python train.py --encoder_arch="inception" --model="image captioner" --dataset="views of escape-time and Newton fractals" --train_examples=145000 --image_size=48 --crop_scale_min=1 --horizontal_flip=true --color_jitter=0.2 --cutout=0.4 --tokenizer="word" --vocab_size=29 --encoder_norm="batchnorm" --encoder_activation="relu" --encoder_depths=[2, 2, 6, 2] --encoder_kernel_size=3 --encoder_stem="single" --encoder_widths=[128, 224, 384, 672] --fusion="prefix" --label_smoothing=0.05 --decoder_width=128 --decoder_layers=10 --decoder_norm="layernorm_no_bias" --decoder_norm_position="pre" --decoder_activation="gelu" --decoder_mlp_ratio=6 --decoder_head_dim=48 --decoder_fused_qkv=false --decoder_bias="none" --decoder_qk_norm=true --decoder_parallel_block=false --decoder_inner_norm=false --decoder_kv_group_size=2 --decoder_positions="rope" --decoder_prefix_bidirectional=false --decoder_connector="mlp" --decoder_tie_embeddings=false --init="small_normal" --residual_init="zero_last" --optimizer="soap" --beta2=0.99 --learning_rate=0.0014 --beta1=0.95 --shampoo_beta=0.95 --eps=1e-08 --precondition_frequency=20 --max_precond_dim=1536 --one_sided=false --adamw_lr_other_params=0.00078 --max_grad_norm=1.0 --max_steps=4000 --batch_size=64 --epochs=1.8 --lr_schedule="wsd" --decay_fraction=0.3 --final_lr_fraction=0 --warmup_steps=800 --weight_decay=0.3 --adamw_weight_decay_other_params=0
Rows from block 3 of the image encoder of a small image captioner, named by matrix and row number. Each number is 128 + 32 x the weight over its row's rms, rounded and kept within 0 to 255. All counts start at 0.
After each channel's rows are labels from the 100 images, of 14976, where the channel reaches its highest value: "strongest on" is what is common among them. Only what is clearly more common there than usual is listed. The data: views of escape-time and Newton fractals. In brackets: how many of the 100.
# r30: branch 2 reduce pointwise conv (encoder.blocks.3.r3.0.weight, 56x224x1x1), inputs 168-223

r30.14 [116 124 145 161  66  87 177 174 135 132 110  97 114 126  89 155 119 140 154 122 125 104  77 105 125 108 122 183 141 106  94 142 143  78 135  75 155 131 100 145 158 110 110  91 147  99 110  93  92 152 102 118  95 131 128 139]
strongest on: tricorn (43)

r30.16 [129 131  97  86 102  85 128 113 113 109  57 120 165 123 113 137 129  89 105 125  84  73 128 145 166 157 129  82 144  75 129  94  85  97 119 108 128 119 102  85 114 147 127 148 133 102 100  56 172 112  99 136  91 144 132  90]
strongest on: tricorn (57)

r30.52 [136  78  84 173 128 113 110  96 117 110 108 120 151 113  88  96 131 141 144 174  88 148 175  80 132 152  96  87 100  99 125  49 109 106 120 124 100 104 138 123 162  92 156 170 131  87 142 133 154  80 135 137 110 103 100 143]
strongest on: tricorn (56); pastel (52)

r30.38 [139 105 115 169 162 126 117  94 139 151 136 133  57 130  92  64 127 128 128  77 185 112 169 184 156 116 109 185  91 150 117 116 164 127 147 128 110 144 135 169 140 154 133 102 141 128 118 125 128 123 119  96  88 144  87 187]
strongest on: tricorn (44); vivid (41)

r30.2 [ 89 137 118 155 196  98 131  92 114 173 112  79 168 134 123  96 156  52 150 111 127 113 132 122 144 146 139 142 124 114  81 120 105  78 133 136 103 114 154 136 123 122 131 112 174  93  82 108 151  86 149 111 156 138 114  89]
strongest on: vivid (70); tricorn (54)

r30.47 [113 107 119 103 149  83 123 145  79 113 120 105 170 106 190 105 146 121 144 121 199 165  98 114 142 111 156 185 187 128  67 144 103 102 153 118  75 126 184 105  95 137 113 112 116 188 148  97 141 116 184  74 121 119  87 162]
strongest on: grey (41); Julia set (35)

r30.45 [ 87 199 126 220 104 149  83 147 123 163  84 135 138  91 174 160 166 126  80 190  75 111 155 127 156 141 146 114 138 112  73 126 113  93  86  87  91 150 181 180 126 131 106 117 106 112 137  86 139  74 189  77 115 139  79  93]
strongest on: pastel (37); Mandelbrot set (29)

r30.41 [ 70 131 109  86  92 113 160 215 135 139 113 134 158 176 102 137 123 134 139 145 109 187  76 114 134 133 124 135 128 151  80  85 178  94 101 108 125 122  95 104 131 171  83 124 107 123 134 144 181  84 101 104 130 132 152 166]
strongest on: pastel (43); Julia set (34)

r30.5 [140  87 113  59 125 146 105  65 101  69 135 151 102 150  64 144 112 114 114 138 190 163 112 167 157 142 163 119 148  47  95 114 119 120 193 119 107 118  67 106 117  94 172 121 125 128 143 107 119 105  72 117 102 110 110 121]
strongest on: tricorn (44); vivid (44)

r30.20 [134  88 128 174  99  95 157 115 137  40  83 118 195 139 148 206 141  86 146  78 100  68  78 102  91 150 137 156 155 100  69 167 196 148 123 119 126 111 127 119 173 101 180 102 140 137 140 132 166 152  97 106 117 137 161  89]
strongest on: Julia set (28)

r30.35 [145 126 139 170 152 141  72 155 140 113 146  93 209 125 144 154 127  90  86 171 116 130 149 139 128 119 160 147 112 125  86 110 141  83 142 196 130 110 179 149 169 179 112 136  94 109 117 164 148 101 128 125 136 120  87 141]
strongest on: tricorn (39)

r30.42 [140 142 192 119 202  89 191 183 141 172 105 152 158  90 132 163  73 119 102 129  77 108 150 142 111  58 120 135 156 126 113 139 109  99  85  89 101 106  85 144 125 135 104 114 134 145 154 136 116  92  98 116 226 136 125 101]
strongest on: pastel (43); Newton basins of five roots (42)

r30.26 [ 95 170  87 111 136 136  95 115 107 146  73 103 147  99 168  97  71  89 199 132 158 141 145 152 141 107 161 136 169 113 140 147 122  74 111 130 138 130 125 141  78  89  94 146 140 136 152  94 126 111 148 137 140 181 113 109]
strongest on: tricorn (51)

r30.34 [ 87 163  60 150  89 129 112 107 129  84  65 122 176 118 117 164 162 186  94 128 165 136 133 118 182 157 160 121 122 130  80 100  71 125 134 123 107 149 150 120 111 137 132 123  88 107 109 132 170 148 158 163  99 139  90 130]
strongest on: pastel (42); cubic Julia set (27)

r30.50 [ 74  78 140 135 102 135 127 152  63 161 125 164  88 106 142 144 135  61 108  60 107 126 171 146 154 134 158 163 174  72 110 129 114 135 157 103 113  92  71 151 106 112  98  75 161 170 152 103 155 127  72 100 111 139 111 140]
strongest on: pastel (47)

r30.46 [100 120  72 124 116 127 159 105 170 109 152 125 102 151 107  98  90 148 116 128 155 113 158 125 135  91 122 104 111 167 116 138 106 174 125 132 158 131 106 117 118 110  78 122 148  74 157 131  92 162 126 130 129 131  83 134]
strongest on: pastel (43); Julia set (34)

r30.44 [120 121  74 149  64 169 149 189 115 161  89 180 113 109 172 118  88 118 125 100  88 111  78  60 164 115 105 150 117 119 118 128 125 175 120  65 154 132 132 122 145 129  91  93 122 115 109 149 130 126 116 132 120  72 142 127]
strongest on: pastel (40); Julia set (31)

r30.51 [ 83 107 169 155  66  73 169 165 105 134 167 116 134  93 175  92 122 127 178 106  99 133 121 152  99  96 127 115 105 189  68 164 123 171  99 114 130 140 142 128 141 124  69 153 104 110 139 118 124 105  91 140 154 104 117 103]
strongest on: vivid (36); Julia set (26)

r30.15 [ 89 121 179  41 128 139 119  88 157 115 134  84 159 142 122 139 174 135  65  79  76  92 179 140 125 138 140 113 135 146 121 112 119 139 164 120 111  97  71  86 139 178 129 128 139 109 131 109 119  95 117 133 108 115 115 114]
strongest on: vivid (69)

r30.11 [118  93  96 113 176 186 137  86  50 166 136 112 128 105  98  80 137 136 222 135 118 124 176 179 130  70 164 158 118 127 114 114 146 109 122 185  92 176 160 163  75 122 147 192 120 137 113  85  97 120  40 123 104  89 130 125]
strongest on: tricorn (48); burning ship (27)

r30.10 [139 101 124 124  74  94 129 167 187  83 154 134 145 158 130 169 120 126 152 138 140 158  99 124 132  67 108 160 173 155 131 100 101  96 166 163 104  76 133  64  66 107  93 163 146  72 136 137 175 102 110 147 162 171  96 114]
strongest on: grey (80); Julia set (27)

r30.54 [ 87 132 117 173 144 106 155 103 121 100  96  92 124  98  91 114 121 187 106 117 115 123 152 135 125 148 164 123  96 166  78 116  95  86 132 137 150  96  80 114 153  90  90  71 107 148 115 164 153 109 156 118 161 166 125 113]
strongest on: tricorn (73); grey (32)

r30.31 [108 116  93 134 139 149 135 163 112 164 131 180  99  78  82 111 179 128 124  99 113 139 133  58  87 142 171 104 126  85 119 133 155 133 131 112 151 145 102 210 173 103 141 104 154 147 101 120  92 127  63 138 130  98 151 104]
strongest on: pastel (51); tricorn (43)

r30.39 [ 87 125  79  77 134 175 145 179 151 143  91 127 135 201  93 130 102  94 125 152 121 125 148 108 173 137 198 149 103 126  93 135 114 124 122  83 109 110  98  71 168 114 100  96 122  92 118  97 130 107 113  94 144 140 118  23]
strongest on: pastel (41); tricorn (30)

r30.3 [134  59 118 119 101 126  66 113  96 153 115  91 141  97 174  86 103 112 201 124  81 113 147  93 113 152 118 233  84 120 115 154 117 133 111 168 134 143 136 108 146 115 126 102 142  98 130 168 148 151 103 103 128 142 143 118]
strongest on: vivid (63); Julia set (27)

r30.29 [ 72  97 148 120 192 103 155 134  44 128 134 192 156 129 108 141  66 132 117  88 112 148  46 144 110  83 124 167  82 125  91 112 122  96 142 116 135 140 149 133  56 121 169 124 116  49 120  83 107  92 117  91 147 102 102 144]
strongest on: pastel (56)

r30.40 [ 95  83  62 173 154 158 105 125  85 154  83 155  78 134 154 137 146 127 118  88 168 199 190 101 150 151 141 147 142 115 131  63 158  84 147  98 116 117  80 149 153 123 179 156 116 106 149 143  97 141 109 125 129 142 164 143]
strongest on: tricorn (40); grey (34)

r30.55 [126  79  69 150  88  80 117 119  85 106 137  63 150 136 120 138 100 149 117  70 115 154 138  94 100 152 123 150 108 135 116 137 124 136 124 162 155 122  92 161 146 119 107 118 138 131 142 156 145 119  96 118  54 104 107 158]
strongest on: Julia set (43); cubic Julia set (35)

r30.24 [158 178 119 107 144 126  64 108 132 149 121  92  98 219 123 109 126 110 115 139 136 168  82 120  84 160 150 138  87 102 151  39  80  98 137  93 213 129 136 138  48 161 143 116  83 103  91 103 105  61 121 133 150 125 110 160]
strongest on: vivid (35); cubic Julia set (28)

r30.17 [123 168 118 113  88 122  98 136 116  80 153 130 127 165 183 135 119 124 146 175 148 143 122  68 100 125  69 111 119  92  75 114 134 138 145 110  93 132 121 167 147 134 119 128 163 101 156 118 152 106 102  82 133 115 105 129]
strongest on: grey (41)

r30.22 [140 201 144 141  99 148 123 137 201 134 112 194 121  83 140 204 104 168 110  94 166 101 121 135 132 154 129 129  59 111 140 122 123 115 162  95 110 102 157 114 107  99 189 141  76 181 144  83 104 110 149  67 102  49 120 108]
strongest on: pastel (94); Julia set (33)

r30.4 [176  96  43 156 108  93 117 144 107 102 143 162 194 101 143 103 135 146  96 159 128 104 133  91 146 118 118 111 117 121  98 172  90 103 165 100 102 103 125  73 151 143  99 100 158 148  99 159 120 112 146 139 129 139  75 159]
strongest on: Julia set (36)

r30.49 [ 70  78 164 165 119 145 144  53 116  70 138 139 178 123 131  95 129  79 113 133  68 117 146 122 130 122 110 194 153 164 132  89 140  94 117 112 105 126 144 100 211 151 123 136 110 114 136 122  68 100 196 141  62 176 151 122]
strongest on: tricorn (87)

r30.48 [ 96 153 168 120  87 116  76 171 100 162 153 143 118 162 122 171 115 132 148 112 138 112 126 126 106 164 124 116  96 141 166 159 126  98 117 133 158  87  65 107 108 111 100 124 122  75 114 163  99 121 116 129 125 112 135 139]
strongest on: Julia set (39); vivid (33)

r30.36 [113 167 171 135 114 163 111 134 109 100  94 137 126 121 107 183 112 147  78 170  28 117 169 161 135 132 116 103  85  72 155  71 127 114 181 111 134 120 111 115 138 100 162 116 111  91 153 127 101  82  82 117 100 105 116 128]
strongest on: pastel (43); dark (33)

r30.13 [ 84  86  68 112 103 145 109 125 116 145  90 176 148 124 186 136 157 100  78 178 171 110 135 148  98  89 106 147 117 114  48 124 135 103 113  76 106 123 118 132 119 167 124 111  90 120 125 122 100 100 118 133 138 112 108  78]
strongest on: tricorn (40); pastel (36)

r30.32 [ 93 155 119 103 103 111 121 147  64 144 116 136  93 153 126 170 154 127 142 135  51 113 146 209 173 130  91 126 113 108 115 153 172 169 127 126 142 127 139  97 157 126 203  91 121  90 140 138 152 115 104 127 112 108 102 174]
strongest on: pastel (49); tricorn (46)

r30.9 [156 131 152 149  88 101 186 104 147 100 140 181 107  77 164  87  71 103 152 114 107  82 161 169 108 131 188 121  86  59 126 111 137 146 169 103 158 146 110 102 135 103 144 136 145 121 122 135 102  79 126 135 124 137 150 100]
strongest on: pastel (38); tricorn (36)

r30.28 [142 152  58 150 166 145 126 180 198 190 107  88  79 179 127  89 146  84  85 207 123 100 134 150 179 162 150 210 125 175 162 149 158  68 144 128 102  97 111  87 164 126  93 124 106  68 151 134 127 129 147 160 130 138  96 134]
strongest on: Julia set (26)

r30.6 [100 125 148  72  64 179 127 170 144 184 151 125  92 152 152 132 140 156  95 132 161 107 110 120  96 135 136 121 118 131 152 176 117  57 133 131 146 188 176 140 115 117 157 158 134 101 183 128  59 113 160  91  91 133 149 120]
strongest on: tricorn (48); vivid (39)

r30.25 [126 104  90 106 116 145  79 129  72 157  76 111 120 121 139 183 137 121  98  83 185 137 138 124 129 127 123 156 166 105 139 106  86 116  88 179  66 179 164 159  86  92  91  96 144 182 143 153 118  90 139 132 167 190 132 149]
strongest on: grey (81); Julia set (34)

r30.8 [112  95 100 156 109 107  82 151 149 133  98 111 181 144 148  96 114  84 107 144 107  59 134  89 110  97 199 143 124  92  95 160 112  95 147 144  85  97  93  76 138 163 105 165 162  70  96 102 128 127 102 127  99  74 190 132]
strongest on: vivid (48); tricorn (39)

r30.0 [164 114 167 137  69 107 114 109 156 121 159 159 119 135 148 135 136 129 187 119 175 178 164  81 130  85 123 122 193  79 195 141 105 126 114 116 157 128 128 133 116 108  74 124 112  93 126 136 148 131 164 141 123 141  67 135]
strongest on: grey (59); Julia set (37)

r30.19 [ 93  96 126 114  69 118 140 129  98 103  86 154 150  81 138 119  97 149 162 148 140 182 135 145 108  97 117 174 117 146  98 148 107 123 137 158  88 129 154 117  99 138  66 120 126 129 127 110 176 136 170  92 129 125 112  98]
strongest on: Julia set (33)

r30.12 [147  55 136  86  98 113 147 134 133 136 126 181  98 132  78 136 132 131 103 118 146  93 143 106 100  84  80 106 119 155 119  80  85 100 128 143 161 114 153  83 141 132 142 142 140  88 131 169 149 150 123 126 123  91 134 162]
strongest on: pastel (64); tricorn (32)

r30.7 [ 79  72 128  78 137 115 145 143 113 139 178 125  93  95 172 118 157 123 118 112 148 145 179 145 162  86 192 191 108 174  96 107 137 107 133  67 125 153 106  68 117  98 129 123 173 121 129 137 132 164 152 122 133 174 119  83]
strongest on: Julia set (37); cubic Julia set (32)

r30.18 [119 130  93 173 158 157 148 103 103 120  95 155 145  75 136 135  90 181 109 193 105 112  87  99  96 168 188 112 104 138  82 147 113  97 151  80  90 103 123 123  88  96 115  60 103  98  98 110 107 140 211 156 120 137 137  92]
strongest on: tricorn (48); pastel (37)

r30.43 [ 83 183 121  89  72 133 125 148 146 106 137  96 115 179 128 144 109 174 117  67 122 144 129 121 129  82 191 125 142  99 113 144 142 123 166 156 128 103  66 131 143 113 147  97 173  97 134 136  92 157 156 131 143 120 177 101]
strongest on: cool (35)

r30.21 [116  99  88 145 138 112 103 167 173  47 132 106  81 149 120  90  81  57 123 115 189 125  94 117 107 104 116 205 110 102 142 146 114 104 109 131 153 117 124  96 105 123 149 156 111 147 175 128 133 120 174 108 196 158 141  85]
strongest on: tricorn (47); grey (41)

r30.1 [120 159 152  89  81  92 117 182 135 101 101 243 107 166 165 148 160 122 110 130 129 100 200 106 121 169 131 135 132  72 106 172 115 100 121 144 145 119 134  89 109 104 140 144 117  96 119 145 149  86 177 223 111 148 113  83]
strongest on: Julia set (28)

r30.30 [112 138 171  93 116 156 152 146 158 111 174 182 152 134 143 126 146 161 141  96  96 160 158  78 104 159 139 129 109 135 107 115  68  86 159 112 154 137 134 123 136 130 175 148 128  95 122 111  95 149  87 116 108 166 105  86]
strongest on: vivid (75); tricorn (33)

r30.27 [147 121 172 134 159  82 123 110  64  43  80 172 113 102 119 138  92 162 126 105 188 175  90 104 130 126 117 160 154 112 160 124 129 107 123 155 156 116 127  66 110 142  89 108 125  74 161  91 127 125 160 126 111 156 119 152]
strongest on: Julia set (55)

r30.37 [133 112 133  71 121 110 156 191 141 113 117 112 101  96 104 169 140 106  74 135 161 132 173 182 168 141 134  99  63  97 149 145 135 133 105  87 117  98 145 128 112 110 140 131  99 147 104 140  91 160 168  91 116  34 115 131]
strongest on: pastel (100)